Weights of a small self-supervised image encoder.
Data: trained on made-up ball-and-stick molecule models, 195000 training examples.
Rows from block 3, named by matrix and row number. Rows with one number belong to one channel. Each number is 50 + 10 x the weight over the matrix's rms, rounded and kept within 0 to 99. All counts start at 0.
# convs0: first 3x3 conv (model.blocks.3.convs.0.weight, 192x192x3x3), inputs 12-23, a 3x3 kernel for each
# convs1: second 3x3 conv (model.blocks.3.convs.1.weight, 192x192x3x3, transposed), outputs 12-23, a 3x3 kernel for each
convs0.17:53 41 52 39 62 55 61 49 62 41 34 41 71 38 53 41 42 42 46 64 50 56 43 43 61 49 38 42 48 73 37 15 65 41 42 67 56 39 52 65 45 58 48 50 51 56 53 66 50 41 51 45 46 32 52 51 53 63 42 27 67 65 36 56 54 37 43 45 47 54 55 43 48 51 57 68 16 47 53 39 53 42 44 42 46 54 37 41 46 60 53 65 57 32 34 50 42 47 47 70 52 53 47 53 65 55 45 52
convs1.17:49 66 50 50 49 56 58 44 55 66 53 35 46 38 58 56 58 58 49 56 57 51 56 45 44 42 56 58 55 56 45 11 78 45 35 39 47 56 36 60 94 46 51 53 56 44 52 47 51 47 46 55 42 61 45 37 44 64 51 49 67 47 48 55 44 44 52 46 62 48 44 46 45 49 45 60 55 52 38 62 58 52 41 39 37 44 49 52 29 48 52 46 40 48 51 50 45 70 40 48 60 50 39 37 59 44 56 41
convs0.18:36 49 48 51 47 51 36 49 52 40 60 47 37 57 63 62 55 53 51 49 58 19 52 66 44 45 36 61 46 38 59 55 52 37 45 50 50 48 55 41 65 49 29 44 50 43 47 37 63 55 35 39 43 39 46 57 42 56 41 56 43 46 61 40 64 42 46 68 47 44 66 45 46 41 62 62 55 54 71 42 37 47 57 42 75 62 48 60 52 40 48 53 43 67 47 63 65 47 51 40 51 51 50 46 55 48 42 54
convs1.18:43 41 51 52 76 47 50 51 47 56 52 54 51 61 56 42 54 47 51 51 47 50 56 45 42 58 71 78 43 77 66 62 34 35 45 53 42 67 54 46 54 72 37 61 42 45 57 50 34 58 43 46 41 46 58 55 56 54 49 58 48 46 35 50 54 46 50 49 63 54 50 50 43 51 52 55 45 63 43 51 48 50 52 48 41 48 68 45 59 46 49 51 52 51 85 30 46 45 55 60 51 45 49 49 44 67 37 39
convs0.19:70 61 40 38 55 36 34 53 39 49 55 58 55 65 37 56 36 48 43 38 45 57 72 40 50 58 37 47 56 70 54 48 46 63 28 40 58 55 37 66 46 63 43 65 54 57 56 47 54 62 50 60 56 62 43 58 64 42 48 56 53 50 46 52 55 59 46 54 62 37 44 63 40 49 40 45 49 55 58 51 44 49 56 52 42 49 47 59 57 51 49 56 49 20 41 62 39 55 60 36 40 40 57 67 51 45 53 55
convs1.19:42 39 67 42 43 57 55 49 45 47 45 42 50 56 52 57 46 58 58 59 36 40 53 33 53 44 67 52 58 45 52 52 56 44 40 57 40 39 33 45 55 39 47 58 39 49 50 64 53 50 49 52 51 55 46 56 53 42 54 53 51 46 51 52 50 51 53 54 33 47 43 47 51 46 44 66 37 15 48 44 55 48 56 56 36 57 49 47 49 47 61 52 46 51 43 60 48 48 45 52 45 49 53 51 47 43 58 42
convs0.20:45 37 65 39 53 49 42 38 52 47 37 63 53 40 39 51 61 51 45 58 76 55 43 67 51 42 51 30 65 55 34 49 29 44 47 34 63 59 61 45 42 49 39 44 69 51 58 46 49 41 63 51 48 67 52 26 23 43 62 37 55 49 49 50 52 66 59 42 59 55 41 60 49 61 46 45 32 65 53 61 49 53 49 55 56 49 46 51 52 47 47 42 58 51 53 28 55 48 57 56 50 63 52 55 38 49 45 39
convs1.20:46 51 46 58 54 38 26 49 52 47 52 36 46 55 55 50 51 52 49 52 42 58 46 64 47 48 46 49 59 48 42 38 58 56 40 47 59 35 46 40 50 51 51 55 59 53 39 38 47 67 51 54 56 37 36 33 47 62 40 47 38 41 38 47 47 44 50 57 48 53 43 47 43 57 57 64 35 46 53 57 55 61 60 65 38 39 57 39 53 58 44 52 45 60 67 48 31 65 50 35 51 60 39 42 49 49 64 46
convs0.21:62 50 41 54 61 43 50 51 55 48 43 41 62 45 36 61 53 49 55 43 49 50 42 24 56 55 51 62 37 54 47 42 62 49 51 37 60 61 58 78 60 57 59 66 50 50 66 41 61 58 51 40 55 57 59 41 59 42 36 46 54 42 46 63 51 53 46 48 45 52 57 61 37 41 40 50 41 51 55 57 41 46 31 46 29 45 50 54 58 54 46 35 42 39 55 47 51 64 49 54 58 34 54 58 53 49 51 53
convs1.21:54 47 47 61 36 57 44 51 55 48 39 46 57 61 62 55 49 49 68 56 59 46 57 49 63 58 58 59 54 56 43 36 47 46 36 43 41 63 52 48 60 68 52 58 53 51 53 57 52 49 50 46 40 51 54 49 48 52 48 53 60 51 59 46 44 54 40 48 49 39 45 52 57 58 55 41 53 76 47 49 39 48 47 44 45 36 32 33 48 52 43 43 51 30 26 41 51 41 43 48 37 49 49 46 56 49 42 48
convs0.22:41 47 39 45 49 53 47 68 48 55 53 40 62 56 45 58 53 39 47 46 61 65 40 45 37 54 54 53 68 40 65 50 28 46 32 49 43 52 45 46 36 65 59 52 62 46 43 59 53 48 54 64 62 54 46 41 61 72 63 45 50 58 49 44 39 34 57 42 49 61 53 59 42 32 43 40 43 64 45 39 40 59 45 53 47 40 50 46 51 53 57 43 41 41 37 42 56 58 47 65 65 51 51 38 62 55 63 57
convs1.22:62 61 60 42 51 52 46 65 55 44 59 42 49 47 43 54 49 43 48 49 61 28 41 50 38 46 49 24 56 51 29 81 45 64 35 49 43 56 36 52 34 45 52 41 40 51 57 50 60 47 54 51 40 59 49 33 41 41 37 50 44 46 38 47 48 44 50 46 60 57 60 37 25 52 68 70 27 54 54 50 51 51 37 52 40 47 49 40 49 60 70 53 37 59 77 60 58 41 47 55 37 43 44 47 47 61 44 50
convs0.23:58 63 47 51 47 41 56 46 47 35 70 58 48 41 64 48 67 53 73 24 42 57 37 71 38 60 46 44 70 52 75 25 56 71 45 37 42 57 53 49 70 47 54 52 64 55 55 50 52 50 61 47 46 55 27 50 55 59 46 28 62 37 58 53 50 65 44 45 38 51 57 50 38 33 57 58 41 41 43 51 48 40 47 56 53 46 44 57 52 64 66 45 61 39 62 62 51 42 51 48 54 51 50 57 38 55 50 52
convs1.23:62 57 53 67 50 39 54 38 42 43 62 46 30 58 58 51 36 43 67 34 54 25 39 73 51 75 52 83 60 32 70 18 15 76 35 45 28 53 59 48 40 43 42 47 43 65 44 57 65 55 53 43 45 30 48 46 39 41 41 50 60 54 46 42 59 54 63 47 59 72 59 55 48 51 51 28 38 59 39 87 42 56 53 61 49 48 42 63 39 38 52 50 46 55 39 52 55 66 39 65 51 64 58 31 52 41 40 40
convs0.24:47 51 54 49 47 46 65 80 47 58 45 48 58 62 56 52 58 42 53 61 53 43 41 64 43 53 49 59 59 45 48 67 53 37 61 49 51 47 55 51 55 57 66 53 36 42 43 52 38 51 54 40 36 59 63 49 33 55 63 58 49 62 40 65 36 53 56 54 55 58 57 56 66 37 63 58 41 55 47 36 52 52 43 50 49 61 48 38 50 55 54 64 46 40 51 52 48 64 56 55 56 61 60 40 31 57 58 39
convs1.24:47 39 49 47 50 43 34 36 46 44 50 52 48 45 46 61 51 51 46 50 47 33 49 51 49 39 51 51 29 51 41 36 47 70 41 46 34 40 53 42 62 35 66 56 41 40 44 57 36 41 54 41 44 57 63 53 57 57 54 53 44 57 37 48 59 57 56 49 51 60 59 49 51 54 46 45 46 57 58 40 45 40 53 60 54 52 60 49 52 27 58 48 60 55 50 54 62 44 59 53 47 59 40 53 51 38 46 60
convs0.25:58 36 66 72 58 46 51 32 49 36 64 57 30 43 53 69 42 56 39 44 49 31 61 48 92 23 52 52 62 64 65 24 66 59 67 46 61 47 53 53 18 69 43 44 43 39 47 43 39 54 41 45 62 44 68 21 50 45 41 60 50 69 57 60 49 52 58 60 38 29 56 46 23 69 37 81 44 51 25 39 55 34 52 43 65 46 48 55 53 45 41 67 46 69 56 35 51 43 49 54 51 39 49 65 52 50 40 49
convs1.25:35 56 62 56 65 53 49 74 62 58 47 65 48 44 63 41 37 48 52 70 56 61 37 71 56 39 42 31 14 49 68 04 45 67 68 40 44 35 48 43 42 39 43 55 57 43 48 46 39 57 48 35 41 54 57 54 47 39 42 46 58 51 78 54 56 60 60 58 37 57 52 49 58 54 37 58 41 47 39 53 52 45 59 47 34 52 48 59 43 42 55 54 62 62 45 26 54 46 52 16 59 58 31 47 76 39 68 50
convs0.26:59 41 57 47 73 39 57 72 45 65 51 62 60 44 55 58 53 72 41 49 46 52 52 46 50 45 50 40 42 47 39 45 51 56 32 64 49 56 54 57 46 44 57 52 51 63 61 77 56 52 65 53 58 56 57 52 58 47 45 62 61 50 50 61 50 65 60 36 60 48 56 42 48 53 53 45 59 73 44 46 36 55 50 53 58 64 53 45 62 44 58 66 63 42 57 67 38 39 55 61 36 56 58 37 56 63 52 48
convs1.26:43 38 57 21 37 49 35 41 39 47 60 62 56 57 61 48 64 44 53 67 49 62 41 47 47 62 40 35 42 49 29 30 66 49 48 70 62 52 48 61 53 57 57 48 55 46 48 38 43 44 39 57 41 32 56 56 57 30 54 51 46 37 45 44 38 38 47 40 45 51 45 25 51 54 57 58 54 55 41 47 49 43 53 51 45 58 43 48 51 60 22 35 47 40 47 32 34 34 41 36 58 38 44 58 47 48 62 52
convs0.27:49 54 56 44 53 33 58 59 43 48 57 48 54 64 55 43 46 56 63 50 53 53 42 52 43 39 53 45 40 59 57 44 54 55 62 55 38 42 56 43 47 52 51 64 50 47 59 40 53 55 47 39 50 51 36 39 50 45 36 65 53 28 48 60 52 48 68 60 43 40 51 40 49 39 47 45 58 52 71 55 46 62 51 44 50 57 50 63 62 50 55 59 68 64 68 63 50 50 56 59 57 60 64 42 44 36 48 34
convs1.27:47 52 57 61 46 52 56 41 52 38 40 41 37 47 41 47 64 68 51 44 64 60 62 60 47 55 56 58 56 48 57 32 50 61 63 39 42 44 52 44 42 55 45 51 33 61 49 54 53 39 49 37 36 42 65 70 28 36 62 50 55 57 52 57 57 50 55 42 53 51 63 50 51 40 42 37 46 50 50 31 52 51 62 57 52 61 57 52 54 59 47 56 48 58 35 49 41 60 54 58 55 37 50 43 41 46 50 49
convs0.28:32 44 43 50 25 48 45 48 44 36 32 44 45 35 40 48 46 34 50 65 41 57 91 51 47 56 43 50 48 44 54 78 50 46 40 51 53 41 39 32 41 56 42 49 36 48 59 51 48 39 55 55 72 39 36 49 44 48 86 51 47 51 48 29 30 61 56 02 47 43 56 51 35 35 36 57 63 52 49 57 54 50 60 48 44 44 39 53 45 49 59 35 43 46 19 48 53 52 50 42 50 65 56 35 58 53 52 50
convs1.28:40 37 53 46 72 34 45 48 67 44 54 49 32 34 42 44 38 34 37 54 51 51 48 48 48 43 68 44 71 63 43 48 40 51 31 51 40 41 53 45 90 45 50 62 50 48 40 40 44 51 65 47 48 52 58 38 62 52 22 53 54 78 58 47 47 58 38 59 51 54 56 56 45 60 36 44 70 66 57 55 38 42 53 55 44 37 46 51 60 49 42 46 55 51 28 49 51 40 45 59 36 52 49 57 65 39 42 44
convs0.29:50 41 56 44 58 48 36 46 33 45 53 47 53 56 45 52 64 37 53 39 33 60 48 72 41 48 45 62 53 55 50 55 26 55 49 36 38 55 58 47 76 35 51 54 38 44 55 50 58 59 36 40 56 45 40 56 34 58 74 31 50 28 49 54 48 64 61 53 39 41 20 67 45 54 55 46 60 56 44 50 40 48 45 42 50 48 64 48 52 55 52 49 53 60 30 29 45 63 39 56 55 50 52 56 54 51 48 51
convs1.29:64 49 45 32 55 55 32 63 53 54 68 45 48 47 49 52 51 40 54 35 47 33 59 50 56 38 46 21 39 47 35 35 67 50 50 51 49 38 71 49 56 73 57 49 71 53 56 35 37 39 50 31 56 54 53 55 57 49 49 48 66 45 61 42 68 50 52 52 46 51 53 59 48 50 41 41 67 58 65 66 46 53 36 61 60 50 37 39 48 45 48 46 59 27 55 54 63 88 47 76 46 59 36 45 51 40 30 49
convs0.30:54 41 53 45 32 57 44 55 69 61 68 64 50 63 61 50 52 49 54 54 52 53 39 45 53 47 42 58 31 53 44 43 54 52 39 42 65 49 55 66 51 47 64 49 60 51 44 48 44 50 56 42 40 47 48 58 51 54 38 45 55 41 36 53 51 67 42 46 44 55 49 50 51 39 46 64 47 46 46 44 43 46 51 54 54 60 48 42 45 42 54 47 63 50 46 58 58 63 53 61 48 53 50 47 45 48 54 56
convs1.30:40 43 43 42 42 46 54 46 53 48 51 55 41 47 49 51 50 56 67 60 54 45 54 53 47 45 51 51 46 51 42 49 53 43 54 54 68 62 49 54 48 61 56 63 54 51 52 59 53 57 64 48 59 57 69 51 45 55 60 49 46 50 60 41 49 51 45 29 47 49 42 40 57 53 46 61 51 61 56 49 47 42 48 40 45 51 62 63 60 42 48 32 54 56 43 62 52 41 51 53 59 44 72 59 47 58 66 30
convs0.31:53 36 46 39 76 68 47 49 39 56 68 54 45 41 54 57 49 52 56 54 51 41 58 40 66 44 70 59 52 41 32 23 54 68 55 58 48 55 45 85 38 36 64 43 57 51 63 49 43 71 55 39 09 58 75 54 42 40 29 45 58 49 53 62 40 55 41 60 62 47 44 53 59 39 46 57 52 44 32 62 37 53 58 42 52 79 57 53 56 43 53 51 56 46 73 56 63 30 46 50 47 53 39 52 59 47 65 45
convs1.31:50 53 34 57 50 60 76 74 31 56 52 45 50 49 42 58 46 59 80 40 42 38 51 48 43 61 64 60 38 42 43 00 91 67 57 62 58 53 56 53 47 38 64 38 44 30 48 51 53 38 50 45 64 60 63 55 41 53 35 65 59 40 49 63 56 48 56 48 54 60 42 54 45 62 55 32 23 65 34 39 67 58 40 47 50 63 54 46 60 56 67 69 33 50 39 68 49 60 26 50 60 58 42 53 50 65 44 46
convs0.32:62 51 42 43 60 54 49 64 49 61 57 50 56 36 27 46 46 43 52 46 38 30 56 39 42 62 51 47 59 56 56 45 49 54 42 52 47 56 49 54 54 40 46 46 43 54 45 45 55 53 58 55 41 57 55 54 46 52 33 42 48 45 55 64 67 69 61 62 54 53 64 55 56 53 50 45 42 47 44 60 42 49 51 52 58 45 48 44 44 48 62 65 58 55 54 54 52 41 41 44 54 55 64 56 61 44 68 48
convs1.32:42 43 62 46 43 52 60 46 54 39 55 62 41 51 43 44 47 37 60 66 41 55 70 58 44 50 62 51 46 49 51 49 40 63 52 52 58 37 51 51 45 42 42 48 44 45 51 59 71 46 49 43 40 53 53 45 51 47 47 61 48 59 54 53 49 62 52 50 51 54 53 51 70 65 41 38 45 53 48 48 56 46 50 48 37 49 61 47 50 44 46 36 37 46 52 37 35 35 33 33 46 42 50 58 44 47 27 48
convs0.33:45 39 56 37 60 51 35 58 49 42 52 57 44 53 59 40 53 50 59 44 51 54 50 43 52 48 59 44 59 51 44 40 59 43 38 53 52 43 41 64 56 48 47 46 53 38 44 44 42 41 26 55 54 42 58 64 59 57 57 56 38 48 28 46 45 54 60 61 52 49 56 43 51 40 46 48 54 43 40 37 44 53 56 49 43 61 60 46 54 44 47 40 47 46 55 45 42 39 48 61 42 38 61 43 46 40 55 54
convs1.33:44 60 49 64 53 53 51 49 45 64 67 61 40 39 43 30 42 48 52 43 54 53 61 41 44 42 49 58 44 60 39 14 62 56 27 66 45 61 59 44 66 75 43 58 52 43 52 51 45 45 56 47 64 49 64 73 66 51 51 49 38 15 27 54 60 49 57 52 52 62 42 44 43 47 46 57 66 56 47 58 62 48 51 42 68 54 58 54 61 43 51 61 44 46 51 65 65 46 51 51 61 65 59 60 55 71 62 53
convs0.34:43 41 51 56 57 44 51 49 60 41 54 34 46 60 56 60 45 48 52 86 44 57 58 35 63 41 48 61 78 54 53 64 55 52 73 54 62 48 57 59 55 76 53 50 52 49 43 44 44 63 53 51 50 63 45 43 59 43 38 69 45 55 56 47 53 55 46 55 37 63 40 43 43 44 54 51 52 56 59 41 31 62 43 61 52 47 52 48 53 53 56 37 42 53 52 34 38 50 46 60 50 49 56 62 61 48 56 46
convs1.34:62 53 27 58 33 56 67 53 45 68 59 62 41 38 52 41 50 49 52 48 49 35 60 45 41 50 50 48 47 44 19 48 42 65 71 44 52 53 56 44 41 31 51 43 52 44 54 40 48 38 51 48 53 42 51 52 52 48 44 40 60 57 46 38 52 42 32 53 49 48 48 48 53 48 49 46 54 69 44 60 42 63 51 51 47 56 52 56 40 50 55 54 56 62 52 45 61 63 56 62 45 49 50 61 50 53 58 46
convs0.35:60 41 48 47 58 48 58 52 46 49 51 58 60 62 61 46 36 46 59 61 53 57 39 32 40 43 46 46 52 58 34 40 49 47 38 52 38 58 46 29 70 50 48 55 34 55 43 64 45 51 63 50 50 26 39 45 62 62 58 27 62 40 50 54 60 49 52 37 65 46 57 49 49 52 47 43 64 72 43 39 46 48 49 41 34 69 51 36 59 42 44 46 52 54 34 66 47 53 46 60 49 47 73 46 52 41 56 46
convs1.35:35 51 51 65 49 29 65 61 39 45 12 44 56 49 44 65 45 47 62 48 43 44 52 53 48 26 64 50 16 50 60 80 53 61 45 53 33 61 53 39 36 45 49 52 45 40 39 52 52 51 69 57 57 63 62 61 41 65 69 61 51 57 31 41 45 44 46 32 44 48 41 43 50 51 47 54 49 62 47 45 48 52 49 39 52 54 30 45 42 46 51 41 41 51 69 53 52 54 51 48 52 56 46 59 53 46 56 45
convs0.36:51 44 48 37 45 37 42 42 45 64 55 55 60 46 61 70 44 34 49 60 56 82 49 49 36 50 55 64 59 55 53 35 56 57 43 49 51 51 41 35 46 40 57 37 52 64 51 31 43 45 48 33 41 60 48 29 66 54 76 67 47 54 45 64 71 42 33 52 33 52 37 57 79 76 50 46 28 47 64 64 44 53 56 47 41 53 54 50 46 47 57 66 38 38 29 49 73 54 61 35 51 45 47 49 42 44 44 57
convs1.36:45 63 46 52 55 47 43 36 31 55 29 51 53 45 63 53 56 68 54 55 73 46 58 59 63 64 64 43 39 56 61 47 50 26 72 47 58 51 48 56 48 36 54 55 39 56 72 64 56 63 54 46 64 71 45 40 34 44 51 50 40 38 65 56 53 44 49 60 48 51 56 55 48 46 64 63 47 41 46 56 45 45 39 39 51 51 50 47 32 47 38 39 42 61 53 57 29 39 52 38 48 45 58 47 44 39 57 42
convs0.37:48 40 53 41 31 43 53 59 50 46 51 52 42 36 33 53 42 40 55 40 65 35 55 67 58 56 62 71 20 43 91 39 53 44 36 48 43 45 58 61 47 51 59 42 56 46 51 61 50 38 45 46 59 65 44 51 64 51 59 69 49 61 51 41 53 48 47 34 45 56 33 62 53 39 55 51 67 40 47 39 43 42 49 49 61 58 50 51 54 45 73 29 53 44 44 37 30 51 50 46 39 43 49 45 35 49 56 54
convs1.37:61 42 54 53 58 50 55 55 61 45 51 41 43 47 57 41 50 48 50 51 34 49 61 50 46 39 46 52 55 44 36 45 31 51 64 41 63 55 46 54 45 60 50 32 53 57 38 54 59 50 49 43 70 66 34 41 40 31 36 57 31 45 50 48 45 60 50 33 38 46 31 50 37 33 43 51 56 46 43 41 59 41 61 47 65 57 52 50 73 49 44 61 53 77 53 69 32 49 16 51 36 49 59 41 36 62 41 48
convs0.38:51 65 61 58 56 65 55 52 57 44 25 58 44 51 50 28 53 55 53 54 58 48 68 37 47 57 52 55 49 33 47 46 44 59 58 48 44 50 59 45 63 43 49 54 46 36 55 42 47 51 35 52 48 53 55 49 34 37 42 71 62 59 52 41 40 56 67 56 61 67 56 54 48 55 38 48 37 59 54 41 46 44 49 20 52 51 42 53 64 51 43 39 41 51 60 60 49 40 46 42 67 58 34 41 50 46 48 41
convs1.38:45 67 51 45 59 51 54 50 50 47 38 59 72 36 57 57 32 49 55 43 45 58 55 34 45 49 63 43 65 34 64 47 39 55 36 50 39 40 52 47 44 42 71 57 68 51 33 46 58 49 51 59 67 51 39 39 40 47 46 38 46 36 33 45 54 58 49 52 58 57 44 54 60 49 52 84 58 54 44 53 50 57 60 62 43 60 52 29 41 45 58 55 60 57 49 50 57 52 54 47 38 50 63 50 59 47 60 48
convs0.39:35 49 54 47 49 69 51 65 60 47 54 51 36 66 54 58 42 46 46 57 35 50 62 38 52 36 55 50 51 48 47 66 68 67 54 42 58 43 52 41 36 45 49 34 48 40 42 51 51 46 56 48 32 42 53 40 46 30 50 49 53 64 55 57 54 63 54 42 40 71 49 38 46 51 51 39 31 39 49 44 62 62 66 49 49 61 64 49 49 53 58 61 43 56 40 44 59 39 63 49 47 55 50 35 22 69 36 51
convs1.39:54 41 47 41 42 48 56 36 49 41 52 50 45 27 41 54 54 40 44 48 45 47 46 51 36 51 39 48 67 50 55 34 53 53 47 45 54 67 63 44 72 54 45 48 46 45 50 53 48 58 47 56 56 50 51 37 58 55 61 53 42 54 37 47 42 49 48 47 47 40 42 42 50 40 56 47 47 53 49 62 48 46 55 54 51 61 50 39 55 45 46 37 50 47 44 51 41 31 46 41 37 51 41 52 39 49 59 41
convs0.40:56 46 31 50 50 63 40 60 50 67 59 43 63 57 57 52 28 60 46 56 45 53 46 54 48 45 56 72 56 44 35 47 58 50 48 42 48 53 44 43 52 40 43 57 46 37 55 58 42 52 58 53 50 56 61 52 44 33 44 58 53 35 44 38 47 49 51 46 55 41 54 44 55 52 58 54 40 42 56 61 51 57 42 50 38 51 62 55 55 51 49 56 58 36 52 32 71 50 51 44 54 43 28 41 48 51 41 49
convs1.40:50 51 51 36 47 57 46 53 64 38 42 59 49 51 53 49 45 56 58 54 53 54 36 64 51 61 57 42 60 41 60 25 62 49 59 31 38 49 72 44 63 39 59 50 68 45 49 52 46 54 50 46 45 50 50 38 40 39 31 39 44 45 35 55 50 48 48 60 48 57 42 43 50 50 57 47 46 56 58 60 50 61 56 46 46 41 48 68 59 50 55 62 24 71 48 44 18 34 38 35 34 42 53 43 38 38 40 51
convs0.41:67 81 60 43 59 49 48 39 56 66 36 36 43 47 34 57 69 48 59 47 69 43 64 59 53 52 56 42 66 30 59 70 29 57 59 36 65 48 42 40 35 35 51 46 46 42 50 68 62 49 62 56 61 64 41 53 54 42 48 54 36 30 48 41 46 46 58 37 59 59 55 51 63 53 55 43 36 48 49 52 62 50 52 44 55 46 43 46 52 48 43 46 54 49 54 58 50 44 50 60 59 42 57 53 53 68 48 54
convs1.41:47 45 38 58 40 45 52 41 54 58 57 64 47 45 60 47 47 53 50 51 47 49 42 54 54 64 48 79 21 59 34 21 50 59 35 58 48 50 55 58 51 37 53 39 38 37 64 46 43 61 47 45 61 50 43 70 39 50 47 46 38 30 45 51 46 47 54 51 42 41 49 37 56 30 46 50 58 53 45 55 43 47 51 43 52 59 60 36 55 54 57 39 51 53 42 36 42 37 51 39 61 47 47 52 56 68 53 43
convs0.42:50 50 52 46 45 52 67 50 51 61 59 54 45 52 59 43 46 38 45 40 62 50 53 53 42 51 53 41 43 58 55 44 42 53 43 73 52 37 46 60 71 46 53 58 59 52 48 45 48 59 56 53 52 37 41 36 32 53 55 64 47 61 57 50 37 58 53 41 36 48 47 63 48 43 38 40 52 54 49 40 42 51 51 59 40 49 57 47 38 50 47 33 32 45 51 60 58 65 32 50 57 50 46 56 48 58 43 46
convs1.42:59 56 65 66 48 59 43 28 44 31 53 54 49 50 50 61 48 65 51 54 62 36 51 57 54 45 46 19 60 52 65 64 51 49 36 58 44 41 36 38 50 34 36 54 72 43 54 48 65 53 55 42 44 46 37 45 28 59 59 50 66 55 52 42 40 43 42 45 53 54 57 42 36 45 59 75 59 33 55 45 45 55 31 48 47 56 62 56 56 40 62 52 46 54 48 35 60 47 47 52 57 51 60 63 58 60 52 62
convs0.43:48 57 42 59 36 62 53 48 51 54 53 35 50 56 50 69 45 51 24 50 45 53 73 47 52 65 45 55 38 54 64 57 41 44 37 54 64 49 54 56 53 52 49 59 46 56 54 27 30 52 38 67 36 64 49 49 48 65 52 46 53 55 52 60 50 31 62 13 64 41 53 59 55 42 54 43 31 46 53 66 43 50 27 72 46 35 63 48 89 53 62 61 34 35 46 49 52 43 55 47 61 48 48 47 45 50 54 39
convs1.43:44 62 57 67 46 60 49 45 64 43 48 68 51 48 63 50 48 45 68 49 29 63 39 56 37 49 36 33 58 54 70 43 55 53 52 43 44 44 51 47 58 46 58 50 37 47 56 51 43 42 44 59 40 53 51 52 44 44 36 43 38 50 41 49 44 53 38 54 51 59 61 48 37 49 57 62 52 61 49 41 55 48 84 49 64 43 66 61 23 46 50 54 37 57 54 46 48 66 36 54 46 42 49 49 38 31 51 47
convs0.44:57 47 44 46 43 49 47 47 38 51 58 47 46 55 67 42 63 53 50 50 47 67 37 56 51 43 51 68 59 45 59 50 52 55 72 47 60 38 54 48 42 46 58 68 39 61 55 48 56 53 45 54 60 41 69 48 43 44 40 55 44 40 36 41 57 55 38 56 50 53 55 50 56 53 39 50 49 49 46 58 49 41 37 37 43 38 51 55 48 52 33 35 39 47 65 58 60 61 50 46 21 56 34 37 48 42 50 42
convs1.44:51 39 49 42 56 39 44 44 44 54 49 36 50 54 42 49 53 37 54 68 47 53 51 62 56 46 44 45 24 72 42 38 52 54 46 32 41 43 56 62 25 40 52 44 45 59 59 49 65 52 56 44 48 51 53 51 53 46 50 47 51 51 61 56 59 55 46 60 55 54 60 52 42 69 51 62 45 47 48 50 54 42 46 52 32 38 47 35 56 31 40 46 57 57 58 43 51 50 51 46 59 58 39 55 50 41 45 53
convs0.45:52 40 53 61 68 64 48 57 41 47 31 03 62 56 55 42 42 80 53 66 64 51 56 55 51 39 44 43 59 46 48 51 43 56 60 47 58 56 56 44 46 54 47 47 52 67 58 62 70 62 72 62 27 49 54 38 42 39 40 55 59 58 71 51 29 35 62 31 73 47 67 48 63 60 53 49 47 50 43 49 45 48 46 50 46 38 44 56 49 50 50 57 46 33 48 47 59 33 61 57 58 49 50 29 40 36 64 49
convs1.45:47 59 37 63 65 51 74 70 63 31 30 37 51 52 65 69 79 68 42 56 38 52 57 60 62 42 61 33 48 57 45 59 54 56 54 44 45 56 61 53 60 65 65 19 68 48 57 55 54 51 39 65 68 60 57 45 50 37 44 45 63 34 76 57 53 51 37 52 40 46 64 33 52 62 59 59 28 43 57 22 57 49 56 55 50 52 49 55 43 54 33 31 41 59 48 46 63 54 56 31 45 47 50 31 44 36 14 67
convs0.46:57 55 59 35 54 37 50 32 40 34 54 59 41 52 49 51 51 34 56 50 35 38 38 45 38 68 64 40 74 70 56 38 57 72 60 45 57 53 71 34 53 45 52 53 54 63 64 68 51 80 52 56 43 58 51 56 40 41 62 46 45 62 51 55 46 43 62 47 54 50 54 46 39 37 61 55 49 63 39 38 33 46 45 37 31 59 53 60 42 51 51 44 60 53 33 35 49 35 56 36 51 43 40 69 48 29 37 47
convs1.46:49 53 60 67 41 47 58 50 40 37 49 55 51 54 51 57 41 52 54 33 49 38 43 58 34 55 63 40 24 47 59 87 48 30 38 31 44 48 63 49 42 50 58 46 47 51 45 48 48 57 46 51 50 51 54 44 37 47 37 62 43 63 58 55 55 48 42 39 63 41 35 58 39 28 55 23 39 35 62 40 42 55 50 56 54 48 42 48 36 53 45 75 42 54 58 49 37 63 50 50 53 34 51 75 47 54 64 42
convs0.47:42 51 56 48 40 33 44 72 54 61 52 49 39 24 53 41 33 41 53 34 51 36 52 52 45 38 45 47 57 49 53 61 43 44 54 30 58 52 44 54 52 45 69 51 65 55 46 62 26 59 32 58 54 60 43 45 50 63 45 59 56 39 52 59 38 42 51 52 49 58 42 51 71 39 47 46 26 53 53 65 70 60 56 60 47 50 42 42 43 66 48 28 50 61 50 45 43 68 72 29 43 47 46 35 27 59 43 49
convs1.47:38 33 38 52 61 51 42 39 33 40 50 42 45 52 51 53 66 52 48 56 32 53 42 50 46 38 67 37 40 41 56 51 27 55 52 58 56 51 80 49 51 50 49 57 34 35 39 56 47 59 50 35 43 29 45 41 43 52 47 66 56 64 66 45 43 53 49 51 49 69 59 57 53 54 54 46 40 33 54 38 58 58 45 39 47 43 51 55 47 47 43 42 26 44 59 49 66 68 67 39 58 51 42 55 64 44 53 39
convs0.48:72 59 53 53 43 39 55 46 45 58 49 45 56 52 61 41 52 54 55 41 51 69 65 60 51 55 54 64 53 43 46 46 69 57 50 54 37 47 43 51 43 47 52 68 56 36 46 53 48 60 70 36 49 61 32 65 45 43 47 49 50 48 45 45 51 43 49 64 40 50 40 47 48 50 55 57 41 35 45 44 47 25 27 42 61 43 36 68 66 62 49 48 51 47 49 64 38 48 54 53 55 48 71 54 55 63 54 39
convs1.48:71 70 56 50 52 63 42 46 49 46 46 40 41 50 53 44 43 56 26 50 44 51 45 59 50 41 40 39 55 39 44 63 46 51 44 41 59 57 53 52 51 47 46 59 52 52 68 53 50 48 56 65 66 63 63 54 67 60 56 38 51 50 44 46 52 46 50 59 49 55 57 54 49 56 54 40 52 66 49 53 43 64 53 57 42 42 48 43 48 49 40 41 39 63 56 43 39 46 65 60 65 43 49 44 60 53 45 40